config = dict(
    dataset='rendered rooms with furniture',
    upsampling='pixel_shuffle',
    muon_scale='original',
)
Rows from block 9 of a small segmentation model, named by matrix and row number. Rows with one number belong to one channel. Each number is 128 + 24 x the weight over its row's rms, rounded and kept within 0 to 255. All counts start at 0.
After each channel's rows are labels from the 100 images, of 14848, where the channel reaches its highest value: "peak on" is the class under the peak. Only what is clearly more common there than usual is listed. The data: rendered rooms with furniture.
# convs0: first 3x3 conv (model.decb.0.1.convs.0.weight, 128x128x3x3, each kernel summed), inputs 0-63
# convs1: second 3x3 conv (model.decb.0.1.convs.1.weight, 128x128x3x3, transposed, each kernel summed), outputs 0-63

convs0.41 [114 128 128 134 128 128 127 128 128 128 128 128 125 128 128  51 128 128 128 128 128 128 128 128 128 128 128 128 128 128  14 128 128 128 128 128 128 128 128 128 128 128 128 128  83 128 128 124 128 128 128 128 128 128 125 128 128 128 128 128 128 128 128 128]
convs1.41 [130 128 128 128 128 128 138 128 128 128 128 128 129 128 128 119 128 128 128 128 128 128 128 128 128 128 128 128 128 128 116 128 128 128 128 128 130 128 128 128 128 128 128 128  24 128 128 128 125 128 128 128 128 128 128 128 128 128 128 128 128 128 128 128]
peak on: wall

convs0.101 [ 83 128 128 123 128 129 123 128 128 128 128 128 101 128 128  36 128 131 128 128 128 128 128 128 128 130 128 128 128 129   0 128 125 128 128 128 145 128 128 128 128 128 130 128 130 128 128 123 127 128 128 128 128 128  95 128 128 128 128 128 128 128 128 128]
convs1.101 [110 128 128 127 128 128 149 128 128 128 128 128 130 128 127  99 128 128 128 128 128 128 128 128 128 128 128 128 128 128 125 128 128 128 128 128 132 128 128 128 128 128 130 128 124 128 128 128 127 128 128 128 128 128 128 128 128 128 128 128 128 128 128 128]
peak on: floor

convs0.38 [255 128 128   0 128 128 139 128 128 128 128 128  89 128 128 128 128 128 128 128 128 128 128 128 128 128 128 128 128 128 135 128 128 128 128 128 128 128 128 128 128 128 128 128 140 128 128 149 128 128 128 128 128 128  18 128 128 128 128 128 128 128 128 128]
convs1.38 [ 33 128 128 123 128 128 130 128 128 128 128 128 140 128 128  66 128 128 128 128 128 128 128 128 128 128 128 128 128 128 118 128 118 128 128 128 144 128 128 128 128 128 130 128 140 128 128 132 113 128 128 128 128 128 255 128 128 128 128 128 128 128 128 128]
peak on: wall

convs0.104 [140 128 128   0 128 128 113 128 128 128 128 128 255 128 128 110 128 128 128 128 128 128 128 128 128 128 128 128 128 128 123 128 128 128 128 128 208 128 128 128 128 128 128 128 135 128 128 154 128 128 128 128 128 128  35 128 128 128 128 128 128 128 128 128]
convs1.104 [126 128 128 180 128 128 133 128 128 128 128 128  74 128 128 135 128 128 128 128 128 128 128 128 128 128 128 126 128 128 127 128   0 128 128 128 123 128 128 128 128 128 128 128 128 128 128 255 129 128 128 128 128 128 101 128 128 128 128 128 128 128 128 128]
peak on: ceiling

convs0.33 [138 128 128 130 128 129 127 128 128 128 128 128 121 128 128  97 128 127 128 128 128 128 128 128 128 129 128 128 128 127   0 128 128 128 128 128 127 128 128 128 128 128 130 128 221 128 128 127 129 128 128 128 128 128 110 128 128 129 128 128 128 128 128 128]
convs1.33 [125 128 128 128 128 128 132 128 128 128 128 128 128 128 128 130 128 128 128 128 128 128 128 128 128 128 128 128 128 128 127 128 128 128 128 128 134 128 128 128 128 128 128 128 127 128 128 128 129 128 128 128 128 128 128 128 128 128 128 128 128 128 128 128]
peak on: floor

convs0.8 [205 128 128 189 128 126 200 128 128 128 128 128 113 128 127 116 128 129 128 128 128 128 127 128 127 127 128 128 128 127 108 128 128 128 128 128 255 128 128 128 128 128 138 128 181 127 128   0 128 128 128 128 128 128 130 128 128 128 128 128 128 128 128 127]
convs1.8 [130 128 128 130 128 128 117 128 128 128 128 128 140 128 128 120 128 128 128 128 128 128 128 128 128 128 128 128 128 128 128 128 131 128 128 128 143 128 128 128 128 128 127 128 126 128 128 127  91 128 128 128 128 128 141 128 128 128 128 128 128 128 128 128]
peak on: ceiling

convs0.32 [104 128 129 133 128 127 133 128 128 128 128 128 150 128 128 118 128 126 128 128 128 128 128 128 127 123 128 128 128 124   0 128 129 128 128 128 128 128 128 128 128 128 132 127  52 122 128 161 128 128 128 128 128 129 163 128 128 128 128 128 128 128 128 128]
convs1.32 [123 128 128 128 128 128 131 128 128 128 128 128 128 128 128 129 128 128 128 128 128 128 128 128 128 128 128 128 128 128 126 128 128 128 128 128 129 128 128 128 128 128 128 128 126 128 128 128 128 128 128 128 128 128 128 128 128 128 128 128 128 128 128 128]
peak on: floor

convs0.64 [119 128 128 126 128 129 125 128 128 128 128 128 123 128 128 100 128 129 128 128 128 128 128 128 128 128 128 128 128 129   0 128 129 128 128 128 127 128 128 128 128 128 129 128  81 128 128 205 129 128 128 128 128 128 131 128 128 128 128 128 128 128 128 128]
convs1.64 [115 128 128 127 128 128 130 128 128 128 128 128 128 128 128 129 128 128 128 128 128 128 128 128 128 128 128 128 128 128 126 128 128 128 128 128 130 128 128 128 128 128 128 128 125 128 128 128 129 128 128 128 128 128 128 128 128 128 128 128 128 128 128 128]
peak on: floor

convs0.47 [145 128 129  78 128 129 136 128 128 128 128 128 117 128 128 119 129 128 128 128 128 128 128 129 128 128 128 128 128 129 123 128 208 128 128 128 128 128 128 128 128 128 129 129 123 128 128 137 151 128 128 128 128 129 131 128 128 152 128 128 128 128 147 128]
convs1.47 [128 128 128 128 128 128 127 128 128 128 128 128 127 128 128 114 128 128 128 128 128 128 128 128 128 128 128 128 128 128 127 128 128 128 128 128 127 128 128 128 128 128 128 128 127 128 128 128 128 128 128 128 128 128 128 128 128 128 128 128 128 128 128 128]
peak on: floor

convs0.78 [128 128 128 128 128 128 128 128 128 128 128 128 128 128 128  59 128 128 128 128 128 128 128 128 128 128 128 128 128 128   0 128 128 128 128 128 128 128 128 128 128 128 128 128 128 128 128 128 128 128 128 128 128 128 128 128 128 128 128 128 128 128 128 128]
convs1.78 [127 128 128 128 128 128 128 128 128 128 128 128 129 128 128 131 128 128 128 128 128 128 128 128 128 128 128 128 128 128   0 128 128 128 128 128 129 128 128 128 128 128 128 128 127 128 128 128 128 128 128 128 128 128 128 128 128 128 128 128 128 128 128 128]
peak on: floor